Weights of a small multi-label audio tagger: arch conformer, activation gelu_tanh.
Rows from block 2 of a small multi-label audio tagger, named by matrix and row number. Rows with one number belong to one neuron. Each number is 500 + 50 x the weight over its row's rms, rounded and kept within 0 to 999. All counts start at 0. Numbers have three digits each.
After each neuron's rows are labels from the 100 clips, of 14848, where the neuron reaches its highest value: "lies over" is the class under the peak. Only what is clearly more common there than usual is listed. The data: short made-up English sentences, spoken by a formant synthesiser in many voices. In brackets: how many of the 100, against the usual share in percent.
# fc1: first MLP up (model.blocks.2.ff1.fc1.weight, 576x192), inputs 96-191
# fc2: first MLP down (model.blocks.2.ff1.fc2.weight, 192x576, transposed), outputs 96-191

fc1.36:563551493538433416585516451495475519514534410533543451459409540529550533498565389567604615467471603533549550492487559526517510533486436482477514475389470535502473421539520444428533494473432452554617513512510498466499468491498488430531539468592419546553460467549479522548573506533513583417
fc2.36:517420517524467579559538529515541496477529495513533512425504534547569591489502444533504486460490498554596550548448406497514422556576497538539496484506524501514486489525573485511499464533538502605577442510551550573549514459601495466588406575433569579536506477442531456449517534509468480516
lies over: /ɛ/ (32 vs 2.3)

fc1.532:461543437501535563555449490500600469481568491555441533589402482546457517406508535479421499512598538568587644533479493471494568451495431540533472579441469509484604487528498616587475455516577494386486549563521554508369485554468535492493496457482419492506467522487578497516466519513451560498
fc2.532:441575458466600470437499446536450422477511466562397424502495587531465529521516580553578441446523401534428506530516512528555492471581458497520444571445527572472558519435452538484565467542495492533469539528490646543479498515492440577543505443506580550443463498445493431571511512520580497503
lies over: /ʃ/ (41 vs 0.7)

fc1.345:436474555517535525496558488547496482547543447531482475437512498440517451505461525460515495555490546558513596567517411402449399532547475459549418550448540441500488482494596445533511480482443486567415461450467453452511497498485390564517484475535557538565510477491478680502454442504444503628
fc2.345:413497543487489574466530464465527510483470473582556502469567534453513435467451549514515474539454583441542424494426432491481485506526550454538497463506544505515480547512483433489536497515544496480543417433531491435446532513560482589565497535444528486431527580562509616488413530612505465448
lies over: /v/ (50 vs 0.5); /ð/ (34 vs 0.6)

fc1.453:477437491518497515529456470506570553500513470564539457513528537521522488492527507571507541504523438446524522417432471525517501462554544466504594481494462378464423479537554525546557514446420459435455513426500531496518520539537523539497516521506578494548497658484546537527462501653510507453
fc2.453:476412488569475550497468545513583554494550556532512485504577455531500387468473494510504520542513491500533662471486500505495586505435507486457491479431533501449567507518483372523515506539461539528561447458567426434537503424601478490472430460467536536458533532396546533492481484474459513481
lies over: /z/ (87 vs 1)

fc1.518:443487521513492547571574517486549457520500506512465510441488561498474483393469473570481547566543524483530468485671510496521504534543466514535501472529528542565498472513477449427508626479591548508439419583494513573475486431476545490573495513481456526536513462564500434453502567566530535521
fc2.518:473491465514585550517414507487459458537500443451600497442545532469413478514497561569509451503499452458471485599510588605415590536468399591491492451475435559534532536511531467514537576557520518513455470508380407480452573448486548435562452512513442528524531540488660422468513522495487586477
lies over: /ɔ/ (67 vs 1.3); /oʊ/ (29 vs 1.8)

fc1.199:470535563424459502478534529516459528511499588538515510452603493516496495480455587454494474470565490518479478463483436568529475457524642589523520514411421539440568503480468507514566527434523444480577480529531498589504431517504561529571432524479523457543476490488546575442447467566544544490
fc2.199:448516512433526461516474482490440449477501541483558488511542443433450475451513530490564472581470509466475625421543544452555469456470509640484586576440447499517447505526471502568486424442475481622485447581469532423538560472535434547434487548441525438453404480479624523490448451532553440512
lies over: /s/ (70 vs 2.3)

fc1.309:464432599518446550442453423569493499464551477508504443485471450480482530590538482439463459511569450552474424517508488540542530435499566492529503475457490544620499517396414539404524459527528488424532530479449616481590549567542462468515480463501540487417505576484513524489513476449469422442
fc2.309:461424528465576479505368491603381536464428414512475505490510480460445526408519527511571482483531578588478511454529376481590461602464572493538460489477484464464467511435563466521522473489544488541594543595533590438540530605537486394547490449502492499515524565454492545481517392497517480499
lies over: /s/ (27 vs 2.3)

fc1.26:530579458523655588439535542407501547474499460482595619480572466496375555649517525522493434470494529449474506476446563439537526484504552531446509500506422486371447526491504527478523574494508506422548597439465558468493494509509471468533457477597447522538595469458614535522420504447525519504
fc2.26:581492398491561484534418454501538537473436501435498582533493478492500466468596489440455516503515466447555584458547586425502511555504552504497419467592505476529545529528480482495470552446551451525474477460479548504423445491447548459518487536478563536560515492492509497553513522540498523485
lies over: /v/ (81 vs 0.5)

fc1.147:525511433519521573565474526561594514425456450441493440500512497538594542418444420520497560532505484382519451534478544457432523523574453526491537492583500494603474452481411505472588499527443436483459534550466483549581418504513525522482533564494572563482521542449537532558465497496589383632
fc2.147:531525390492529530511450468535516544358574529579469459538536446543435512507459454456424497380499475429511534574464463498463441530419478501528503470559556430486509483537627516485509509537407488465563552408472460449573511497462462496562542549540593384447513615510494448483513475536560491547
lies over: /t/ (39 vs 3.3)

fc1.558:464509545551450482590497597588545559496569517534487513478562510541588444548495485421548475488493489448457553508519468528589489480450599483497495513565497588535462436497506398544432545583401606524480475422467495445542414610553466496413475442531557452461500607427532542516500574531498474529
fc2.558:430502478429520495518526531492490572557538480584403425445535514482492492504500496539507499437574473526487426453536472577552478441447503555453525488439601488562427478481538541537550512507412501551468406438516464496501514446601528451485478519439535548467521562512482478497495453601431541440
lies over: /z/ (83 vs 1)

fc1.208:516519464532477440437434529492467558438578588545517554537487559509533478528472391468479504470465462528526447475475471557517410569469435537384603546509429509550481582485526510505437488516557464575445506480524497461472497560465499472534615527481563542490532441539513527503542445493426414456
fc2.208:391438406518504547550506500429473435444489524542444575441498509492487519562445395529501538488404407534487460491496560531545436487464406512485518543362514508510422540504560519456452526541465471430455473521556434577496461521474617528455624588555489434433504504501568577435514460432425587584
lies over: silence (80 vs 49.8)

fc1.507:566549487452620449442422499583472481570528486468458583494443523521449591565464418467433456396473559418488469446514523410450466516476536554472525504556514519439476478537496526545511458575463533480447528525447587529471473546443525482560545584540445506510533527428458492484376593410436448490
fc2.507:562512508355542519531500520516542491455466505491583547461483502459541544564451430480542494528545419445474524481542545574516484476489520439533604510483397555510544523529482493557496491411478447551480434450592617533501495596557520618512516532459619437529459508509543494505561460480499450473
lies over: /ʌ/ (74 vs 0.6)

fc1.573:429541584464562435495415518519493478413422540500469578532542584552455586542476461435516545487551536591480500446451507466545517472491438519532555496548451494455394473580563438488475499549621538568549535431494504531442525505420593489522577513538504524451483444535513505519430458463491430554
fc2.573:460503536453561515563415594493541545442436389477550528521431473449511500503507492492521497468532448479470563533442468603479467488534516517469600509483508541512509516533452460562385557512433548470525528518526560549460527433516555564513395480531558549499561486463506541449549557522508574421
lies over: /ʌ/ (53 vs 0.6)

fc1.548:491605467510551470427597536593447470507481501461544625454537474521440424599492491477428506512518591414521503568507501456426582468499497486494527575538457423463521474504482457494460477522443524425647520445433557472572466543559498569492548533525473479465480452570472565423554616520543405526
fc2.548:564517498498541450486486462470593456456510501481457508470558553457490381499454457481534552479495595488554353528569505478515457504535548481471554505484504494489535563507555529522550524518527477519540525599491534494597452496522488509476586533598451520437546426458483598448447511530491548440
lies over: /ʃ/ (49 vs 0.7); /tʃ/ (26 vs 0.6)

fc1.117:566554513510437534605488511482579512478421497592473509581482456457536553481497546553520614493534528549531527496458569461479648458454499527536487531471538495573465385529636487511549490518506558446516497546557464469535509502542545553492513431491510468518416582434515460474526462584468592471
fc2.117:463511480488501446475456490540447550478460417542494435441560534526561521486494500578530497491454450529489563556457444520441546374573426478517511581471500483552416421534641533525500470426470458496540487498351503447503588466564485478445528438377457397441475541505539476610486582527523482552
lies over: /ɛ/ (73 vs 2.3)

fc1.164:609537437454541498513500475474515481511540497569439579415491464524522484430555574484454454545577470522462469440448550472527493529509490505472398456464539528531574460548549417523470534555484479592495469393437481514539609517605509426490527452541534518482539561467449414614492550476374392532
fc2.164:424489479569484552464544491413402453466460506557448529559516549548552522449560445530509526535546466540439521506452587545500504419593569497474502492480396537524526486465562467495446535391484532545537456508424494486422485419534483506506470488471562466479453505464611527517538532445502386470
lies over: /i/ (36 vs 2.8); /ɪ/ (35 vs 2.7)

fc1.139:570448449499621381589484464488474558535539553492497552581520535551440523412529531450497509438519501532487696498403415531550478489598531542543469569515455559491480487542400534592560441527503502560488519492486490483506477631512543475453543556588493493430545623486570550506553534485537571489
fc2.139:629476447486530475553428599470527604520595536540557539484403468516507573433524504467521476613529488413556528446483404559532565574582494411537544545434550577497568482464484501511501412485466405518440570535460489637468441485491452519436410501480512529416574439549577482590525524462546522508
lies over: /t/ (39 vs 3.3)

fc1.560:580511512500578580455498556479546505469471527523461507490521448470427500578414533459478533439571441511573501578439387497458607452486498425424501576447519510527466485478464519499513443531526557485507647549527528476449515577407516501542596586518484501566453577440548445539452529465576446500
fc2.560:423549473524521516438481373522506507421524424470479531475509546489482463537498511507444487540399492550594549437486411497458414431528507410476464467451572535461477472472528566503450467470508413493440614529481443488536568504447433534443576498433401473394499479470462468484538586511517406490
lies over: /ʃ/ (28 vs 0.7)

fc1.341:427492491472435523433576439492456544500534421502537459378525588496547425446546454528512437486530479369551481455578516434536469521484494453521430521518461569483472448451567536522482484413496475460534491468483538470460519470534551565525572369488541501555474491484330508513599466467524498484
fc2.341:477437572454496472450563510522548500552443515559469456456519485423466481438469474442438459530413601429495423570550589457462498490534578474458477491537418494483442481472492470485573543461568458526597532431467516565506429433496521660478605480477517533565416445497446555458511496494515461537
lies over: /i/ (63 vs 2.8); /j/ (27 vs 0.1)

fc1.312:549465465559443495415410466456466556515467488491480517487484534514519461452536498527557505436545412532464506442450512445427425571563396524478476515608580604524459506555447444497521553529483518480476510649541538502584531433574465516489498515489417463518433455482327499494512536573455571515
fc2.312:508511532463513484516475481558532466434488584453464532453473640484517487568539540441499540496432472574335457497472603489465497443546498541542513547501477508516492484482469444553453414504494550485583502460502528573563498459529430594447504538390594495467566471429469602426503513507473616534
lies over: /ə/ (43 vs 1.3); /ɪ/ (26 vs 2.7)

fc1.286:444527483476580537524575495447506509356516499455395552492566459557472488562466528477549487447539467493564547523530555462437511488443514547570505427474575432479456500386457495392467526481471534561408478517420451522439529453485479546445532536451494433451456564499437488502465497522500443521
fc2.286:500528447435535559473508466507429494491487390410444537488590470531425474521511468533508466411486484425565545545478482426465442485477504440531508433522555440508551523486497484451505524464543437541422452553454501387485470520585519460547484515480466537458447516512562481481390611601523490523
lies over: /ɔ/ (70 vs 1.3)

fc1.492:493467565505443557561480515536457547431587501569588505436507501560502496475530542524471514471511455530452496497392478577467327571463572502549489479552440526538528452515484445494539518455462612454565468449435515488592552498475450491533585507445483444517586501465452606577461524571459547444
fc2.492:555358491546397536458483537513525530488433453461433511507542483554467540531434484579555463416562479485526493483554450482632420503458582544450557438437559445531539482403537453457497492546475533452557480554486459465537503500603457493490615507489329469462543563499535502508444493576477570484
lies over: /z/ (34 vs 1)

fc1.476:577379568500535536498459434478514498519475543410504518483525630427477518497484468584500484530548502473511552498438519530493525440434495463392506539486573515573479499478388454495547545500550535475501486640438442518582531523493449547484499495469547464517495530477517464416592593558481441540
fc2.476:481453538441539534518467502548448432519482536498584540554558449551466471419467572441515487614462560426452497529521462551479497481529524549561520476554584493497416558496524521473533517520564581535433498499413484474481508573462416386600499582527413534472528489538540499446512429503507467536
lies over: /t/ (89 vs 3.3)

fc1.255:483429474567479450478544417503505494551516522545528498488565516494515448474468420442474497423459582480500508469480481540553496400466440635524504443502514438519501495495487475427493501567489441547432501484525488474406531528407490507480559421542467408459591610510498579478495446583522397463
fc2.255:378454604497519451471532546505515501471546561539530572419462483551406493482524460445527520521551433507536530467447432463608515579471488604481545526369572406558504485416605500496533454556511474476501480532463496506465455462518563446486526561448432412528579575381487604412439477491398491635
lies over: /z/ (67 vs 1)

fc1.381:536539550573594504418462437576564499561474525488496521506410447492476526533467552490551539534507508537492469580530527593435573488611472487491521462473436393466504477568575527397502453547501384439523437565529529528400501367530526456432531497617491500548525554455474525497486503537503493493
fc2.381:462517465516426445503419480489563525505444479580541442380413517543556560547522531572515455585481536472509461507461524516432489570580510408535482497538492554513471506540523561531498564533519581467531518523494533447566517470514544492473526503541443519542506547435537497479490593559551513485
lies over: /t/ (33 vs 3.3)

fc1.307:521483494492537509575564495573536507504548474528587467586505586567459504576467486501540489517498466468626524519452557490470513504421430397354503473505444416350401482452570448492441429449438561466454502474473439579534482492479555560510571463468448475483488487489493491546475407550585479552
fc2.307:454493560601452473424552474448668529556504525498525451583511516489582588516513542472522448556493515498449483538528427531483640496509474523517470513478494435402474459484484506546484494485363513491528488520537480549438491439545572477543531501488568408466480532460503538465514513473539471490
lies over: /z/ (53 vs 1); /ð/ (41 vs 0.6)

fc1.40:516482498487530481404576521533396553527487470533467536561443435531466520469465466449467453530444528424436534601615442523450511456409595557525442430479498482519479555465483557411513404530501554474424550447514497491563570569583493504479383479527548494484582456488547556516514510466517507429
fc2.40:407485591442563433586517548550468529574453524499549601515457579573487446502518530493515480406524541461518435536504434471563553418531481437485557525534450433509565530474455454554492523523527484539506493472512558485574591576528472449525483358413500444465515474581579551452493507508451582564
lies over: /t/ (59 vs 3.3)

fc1.200:581547487504509592554446484484410484483415532600513514531502563523473408453434582413382542505530487473538474437469431529442447529593529478513540496457441474544513498559607479423524500430476497477523413566456529428501506580483450459452495483546529575550409535449432440533582535425449491528
fc2.200:516496471510435480559448489470422529448552515516438518464494549509495507446530521462482483534535436439426498527433370467449495484523463488541586479456503441553512517619509543515563448476521626430502514515420463456543537536546467489463592571580497544419464539488566449527392487450595549521
lies over: /b/ (70 vs 0.8)

fc1.331:548451550419421502551444522518514455552486518498457527416392501472553464515515525504447451471405392390482457572524433486543446551495443442484569482522587436507477509498444452421456526513493431532543550411497525550638418585477563496437406444491405449521454486444503410536422440414514580446
fc2.331:481504473372535564521482544506507501496521578567403439499423484500546544533509533523459538478550481501555550567526495452501468433449439480477503534559550404511462542458437555555526503538484405367591516413520456493591506553402484452546403424548505508515500415409480504601476439442487474450
lies over: /t/ (76 vs 3.3)

fc1.561:494420547525537538488413511377485528483486489451457494480447531447558512602552601547428591409484560525495448507401500455491508440426518500516446515526501418446414477529487414597548515482428561474572438520467470522592422410538517436510429477536529410473587433484516523538443484465629518495
fc2.561:484539589542512565470533464487607451472375535514492603510525565509668521464439501390522412531511479526465512425529497519527463527432507556517532412506497490410467571584529541515502533450568499518548493549462540510432441533510552439468421462438587576490519495505505476531445378559401489563
lies over: /ɪ/ (29 vs 2.7)

fc1.10:519479567581470576499498517505574581523457536544481451408593552494489481596525574443487565461414566514558494520524447453451448527488524490489586523599510386597481506502536375382475401515494542558482541470417475447457547421476464542487545439502464541540502540543454544438463568543527437530
fc2.10:528394539522444514628514497561581509374492522472548468433520470557509399522467444541524455575494577527453399490534513497516546543544542533517522522569501481551369510488535451526403509557478511483486464533438468545485443482497451526549493564539604490511513507480492568542597538537456440501
lies over: /v/ (48 vs 0.5); /ɹ/ (35 vs 1.8)

fc1.219:495542405561563503478523518527557482508617507477491496549483595582404429479457483500549502412492464437479504525495411450503477513539493368502463519524558535420514576469397502588586452545519529502487455553470565531470518535508532503402526417594462538538499495471466536480472522442480534550
fc2.219:571559440510466418479490500510488546514572474605556496457543520524478494428531494445511435547465469553511571518498442578482533557619493473430543582497527507428551526445580589465554512526488461510479543472450562573529535492464497521522571459476567498464447524593541496470494554468442432429
lies over: /ʃ/ (35 vs 0.7); /tʃ/ (27 vs 0.6)

fc1.445:629478495447509516457438539563438572500528548485489550509542451530549419454434515474549548492426410485517507483425553508479554510506573510588518531449477569500433451487558536536510540476550580471459489490572528452514493559481506440426590482428496578416370498476427477481500500450470483522
fc2.445:491485443501425502550385484498509480485518512527479476521534541431578560508560511565417546524477514508446542481486470506511497462499414498624506474509468397518486447517535559534401452465515497523503463462533491476479448604484501531539456583510445560437419509398512464535509444475486582457
lies over: /t/ (85 vs 3.3)

fc1.300:378476455556573504531429528510571576512457577446458588456477468409545477582533469420557417480587520465509459507506550577480532468374454498414383488619526525375477495558465492506419496470482518557551507510441537424524497545496486523473411424546476474539464519533519492474511481478544440511
fc2.300:456512506430511459582541518523504573487494492491568483481507474543517523515455442500537512541551534529551445470549492439421644507541470516497532559524431473450492601559601416448523526535570503510497567572454662523448443495524603527590467516498505557467432492485458493514482493528495562537
lies over: /i/ (97 vs 2.8)

fc1.137:496426488478490451468531454511476453597501481531536496535550485386594464425442541415538510510475511496574530472473512389444427454533554641494425580490523505542467505475512413558530477564443451472529548579407516516471525419575578558588498483487488464493468447523504466560513600531552513511
fc2.137:522477494451569465477449489513476514560482481459454549542505634541506480507483511508491515474494475508507454387464586488492537588562442594505521597531560585461481500557421506458476513468466564460541518413515611523442447450487432605462427440442480457486528460441449587427477481533503531578
lies over: /ɔ/ (42 vs 1.3); /oʊ/ (30 vs 1.8)

fc1.533:585491503500531490491525441574586518556508455500558534440457569427479522413499514471490542491529522496517561543526498478535617505568470545505459517470441443426515455604479422476401502385512556561556558506506446534399507397539532471530522551594390478500471538519468591522484549492509599532
fc2.533:392428493534546539443484511478614554494391482466496497465558590563448522461567532521462539482521514447572513473538562461523459427520542472473595512536485545445541434596496519537532497474549554423464531481415498437414455486488460589529546495515512516453473511454556499429481590466475449523
lies over: /v/ (33 vs 0.5)

fc1.226:507530412475423481516545574456479462415426440505373423548514534498525490598491521563529544470504532501553530539633522451473560501492491503555546592494572550505486449504450436431399451493529533530506497442419588400477473527525479558560482482546480479452530426442449480579537494511505420472
fc2.226:545500450437546487611524479501452388476484551531462586558577521623574567479558594504553539416509463442481565478524502493528524429493466539480538411531475540420532557507520511521474558435440486569574484422538533495440516422586496547554475476548484422498547413510586432550578517518493515559
lies over: /ɪ/ (34 vs 2.7); /u/ (26 vs 1.5)

fc1.497:480512535581452558453491447475449417471536475530470487474488455551539568599523472522457434522532544566463392438578530444553498544525436473508520476464551432480469435522440379522532472437395550499516533496553454531588577434597576393478492512535393470450455457534450470507440497552406524507
fc2.497:465389519450524453449521435535421452459362425515465524552537527475584643477605393449483566511535551534524547411506540463506429505448400490402482475487416440492499549443485463502463474519420474525520421480422572512502497529593572546515506405527470542507537488491481467419534526522495462404
lies over: /w/ (53 vs 0.9)

fc1.367:537513528480463539476558618422466470475475494424455405505553446494498552508525548479444559426559481474495511539467493518533495441478563457446521494489496639429446561556471448529448414546432515464574491530534554522485498505564457479529464498467457478604476475465442498452549486455568468501
fc2.367:482418481452492514505532499523424497534385564499442425607539481383526478558555537489522457443523525497463430468564473569417517593540463498565558532487539594519495517544420479498535498465467525434499539547523529450423424542428483479411489502501510537502511438453602455498560468610520571532
lies over: /w/ (28 vs 0.9)

fc1.515:500437516499488538582480526490516466398435451603468490505512479484496511617516561515515542447440426516551484433428564483488581502592510482539557495424552523414561447518536463419471478513451499514521538518476605496523458548510466421567487525512482507465569499533471562533487590430469436442
fc2.515:443460522516518466588576458453515459541413467494546573532546432534502475509490531422493517549560509535535599458587514487474482417431512464558568472425502544411483469505521446583449501485510564568583469605389510549496534464510529466455574472509484482508545455486586518530449554563486476537
lies over: /ɛ/ (85 vs 2.3)

fc1.249:468502481529552468504492478502535409491425408529588562593606533489459490449500556508518522478512460556489568443535556478490515489557516603581472380462492525581445464490502482525429517508479557522428512453462535483529477520407435422443514580505496394514539508548525557509508518436512530539
fc2.249:446608507465589440570450449504547504620546571442477545530518501579515491482500523386516543433517565479547599414513475487467456533460458531534533499466534526496480478529519525443443496528423461510527485465495551561471538456434520464508587503490496564509524536471409437513441446526568516487
lies over: /ɔ/ (60 vs 1.3)

fc1.34:451597478546514513499481365565487482384503442564561462555437514420561500481521560510496607451467509606466493488515536491545532570511419539437402536480513521587521447590456501542455450459566653493574463514539515503489498452539433578563515484514488411472555556455360489546489537505500639494
fc2.34:509556438509424461583525534608447482545513436446418494479522441500561503496514561486470582485490608488515606421543504463539483452439459501540513488516532541524454494460525500531530501522508500520581463555492507516447625447446449389504550500508552551545514427488490440523470569510468490515
lies over: /ɛ/ (59 vs 2.3)

fc1.80:566490467464500493506514426506468441526455532542475417538440563482596456548520430524524495504513618538507547460526491455527515544531532528495424537532610505511393503491579476489404555487526547485449599569465489437557586477428496501477548534535480467541510462494421492497524419498450490454
fc2.80:494518425513557431515458523538483463416420527464463449570521527495440504537483496455503433496545487463584506425494491518508492533539527547488506512414561497533506517520588395483499519481500466564513588539551504454464547550503460524563457574537430517488541524455452483576535372517531591448
lies over: /b/ (85 vs 0.8)

fc1.182:462459536471595524500518514459488512649434510536538488527600518538618412467542471512499494518537484502550523479560525437457462547528429556487440484586500529495502503508481481591502478470469492522564519449515497500494498514508491476510527460508464528536508507464453546488432452551467482553
fc2.182:475485603537541419498540506437473550530419514518513493596511514516512434476464519484489530525454519466528477519551535447410512490520454503502436476570442580426552446517501481484482513543465451470500533402467496485520503447465421574505521406519507630592522460479346535465461444464432536526
lies over: /w/ (98 vs 0.9)

fc1.442:498503515559452483471496494545517445523462487587551516536417484515582604587437567528538566439496390484439444404479488567535410634558491551466510467543540565458537560467396467484519500543507498463424519590518493508488405486550552437413591566499493468395517475470493569471521473500443492513
fc2.442:433550496481469522466551467485577488461466439488516551507525576516512530557420522518473546446488394582414488343476519454439433453542551537514558440572455530526477549550504446480501496514388559504528562554560494580549612521502472501517553515540468492463467445581633493409507493451449519484
lies over: silence (80 vs 49.8)

fc1.337:424529465492410515418481469546429571483563552577557501428568440503472491496440548532528499536516520434523490508501412517567457445583525587587481435541491432418501560526590580542513504515475509569495537572569422471528499557444409597438534483469526476515520513565593485510527392537543487492
fc2.337:498485508470407499482500585550524541587509505496568537528524386515511436433562589538388402555403556458439599497516463501450498538524429482494536471351537443450498561498465487498555452556450525479488509512452488534496520504475412603435542511476617476495548562550624512570442482577532486495
lies over: /v/ (38 vs 0.5)

fc1.158:543426431550505546535435434528522493447505471475387466421512510451563541527477513472581487454577542507591395516537453477498505437395468411488530515482551534518506501536441432524476488535418562530517451429507554558489468549537536543553551528518524428476492450598516543661435595549516565523
fc2.158:511496500437507515605509563560502510495445536561475539568500547568465476572474502499483439517526541517539489513492452502474481491492462562527557464493484447519380538513550451488437480388477562590548458471555478400454480565525511466519459447431530594498480478442477524508489530480563436489
lies over: /z/ (31 vs 1)

fc1.447:488484487477529544438481551494421485422412485559479526444469439478479461619435485480436478488545551461439556556480506457487564375452459558519470474487487510503506370487485532392532483486442550482579507397464508500533411535541401389497471573494477564408598501484537574474457463492511469515
fc2.447:536493543447502492518552499497467374576542461500599540488489438557408521518581462442492512390500475478476477524537481449472426467409538434543470478446486409564460517491369413498530454516519517447557510534562577416449467503541582530519514397483568507534471485440400438506388518540403505560
lies over: /v/ (32 vs 0.5)

fc1.544:544529407485473553568428526494516557479438518555474469481488509482568567467482476471524562398595507521553437472416477491531404507558556486506447476378412436584566415482616527477564440582481449541420562510474505523421499512523480446555572451428492578488520398450520501500457552482485484567
fc2.544:483494520574517541568550498529542462448412485510594541528561514569524440460432428507438460582457578432439520500492465543470450504526471494471493519506446505528476392492503563458540483516494590527493533486589520419416451557544558471414427577467562519515429455501493538532479595519478503500
lies over: /i/ (81 vs 2.8)

fc1.474:586511506454594502448532503546511542511451547544467579463489644469554494512572486469504571497567444614482575377503489508404532517543440505585484584515551487534465433520431472547466510440506585489569468501529545450459462469533582529471396508459577551547449446486497472500479476396492471565
fc2.474:533534475519537498514487504480517573462477395476429474596452468445583653529386543572476496524591486557562474503529463463457549491513468495484437535497405497437573505458537527485541475511585464458486558551452571503432497498537528519526532493482409490587513512482618471452513586474586553514
lies over: /ə/ (28 vs 1.3)

fc1.42:579519493542489567484503552531446558514463466519510510515510494515498460566445514504501451467437503546490539574619453547451485504425519554472427503529590502536548560411524563354529557512436490440342472575453507421575494579473516460526526394524570532584464500599404469555508486502533514424
fc2.42:508471595532585501500626491505526496550544521564466595463471565445529448485490497459517523410421536414450486504551483537550482494552502513512561525537495457478549529500529540510477476576559547506409473481437470494540544496506564542558461537457550529500534591540633519447510436494572467548
lies over: silence (91 vs 49.8)

fc1.528:503494519472537550417467440534523566568411487487458576421561546577427520586444588566566471521462400502371452419523579471449465492476450568576473535552494496483545465503537520535485551420474453504500448473505498491418473509503539568451470509583549474524594440472492550531498410431497495454
fc2.528:518471550420475491483503570481614500517519523435513545457475506427523469469496496518450489410477506568518507483588549445458513405591477461476376495543418478434462549656525506501556559475419530424483472437513460539568511505485499531441570479400483479538415469495590466559490555568498494463
lies over: /v/ (68 vs 0.5)

fc1.254:502551484440476531509509514524527589599504547531389551462458476506377580450535562458536506516447471453452460520521496523409516500477531605584525547609402528500461401467467558453500422493410557527533559478468509509459557570447475472623459516418407490510530426499510533550546562540540497508
fc2.254:568514477433572440551563478613564458526559489479530592502434531542445442491540377486503508397503528500489403429427520503499518466468577512434532479553519416609503474508543452487407491500471535557465558482524473480461613542655529517569391517479425433551537492451506422540494486487506563526
lies over: silence (89 vs 49.8)

fc1.467:512493438561497574561459586501503491490447515564405496473462453441561476565554395434497478474501458523503509516470509483514505612539420540494551568470399456531459423477508539564499465512481554440564442488442565478457431560539431429551506547482494412559510486444551491470429531450499528508
fc2.467:518501537436502502405462461566486459439500514472529509493445530495435490507506501560499481554520487503567500539519548550492528470518524490487476479400390444550414485537415372533535436508486454472503541561427548525578559504498514439462508602456484436507388494463399482450472541411470540550
lies over: /ɪ/ (99 vs 2.7)

fc1.406:494537497451598578505479529526445513497490472460490592508505569537513563613476523479492531491481523554516574401533596479392584512416471405455466492515377457503454440441501502413504464440518424595495460486447515429509480514502487481544449445531569488512633549447426500492516578516444471560
fc2.406:523471521552541520448466444464587498553480594430453537539471537438518406525387485481532441496512545517571533473559568514454534495472500488431501593440532526472508507476548474506535429527474528614409544488507508502509425520532563483485519606406491584540404446518565467548486558523483492491
lies over: /i/ (50 vs 2.8)

fc1.529:467479417467497577463481491531523452487484470455366562519533508470493521583495438472586494459586504482420538546564498509510536489576412549557522433478543476497530432417578476501440594484555529501515515542491466549548430516506487460459372493557500486540493525463490492546507491351540497469
fc2.529:472558435507507471553461480492509487514556485518529449466467532519495533465431523383476562465552505548497454433566549499531537556545566505494493512464529497482532416499552513424611517470534478597541421485522456465451453444492547490486445499495441480557435537425477531571513462513495614470
lies over: /b/ (94 vs 0.8)

fc1.574:530531445513525465544418552588571554556512511507538484447542585394492498497524413477565522551538447529527469415475515430502568521478441568464523542528482532474634609623361471539500483562543522513490476521537558475456477482472537624538498522493487491508448513503513495415483521423384488580
fc2.574:456534456532539493445445596482452485412481514553485591548480485545523515581451558524531479534652478474556499486532445473573553485449470593543563497491384520411522423423453498629447473519503538398515509566489517530431524433520577545507506574550538492364537500505510435565530521470538479523
lies over: /ʌ/ (56 vs 0.6)

fc1.499:500468555452447466461510486541496428560514546475534531478572436499534501462541448502439500496445539489413502571552502375547581463423504414456405537403511460456486548530474513546434499463541558366441529566491496472609534540577521447566512453515575544471514433532487412596535538496508515485
fc2.499:449465567489575455562576504484393495447450559435550529580427522465479498453494528537499494536461488477517467432558456553492461544472639534474494489474640496380575570427508549509579506431530488476495536476429534575515598487509552494475509422550540501510499543494627468553535506456482537509
lies over: silence (75 vs 49.8)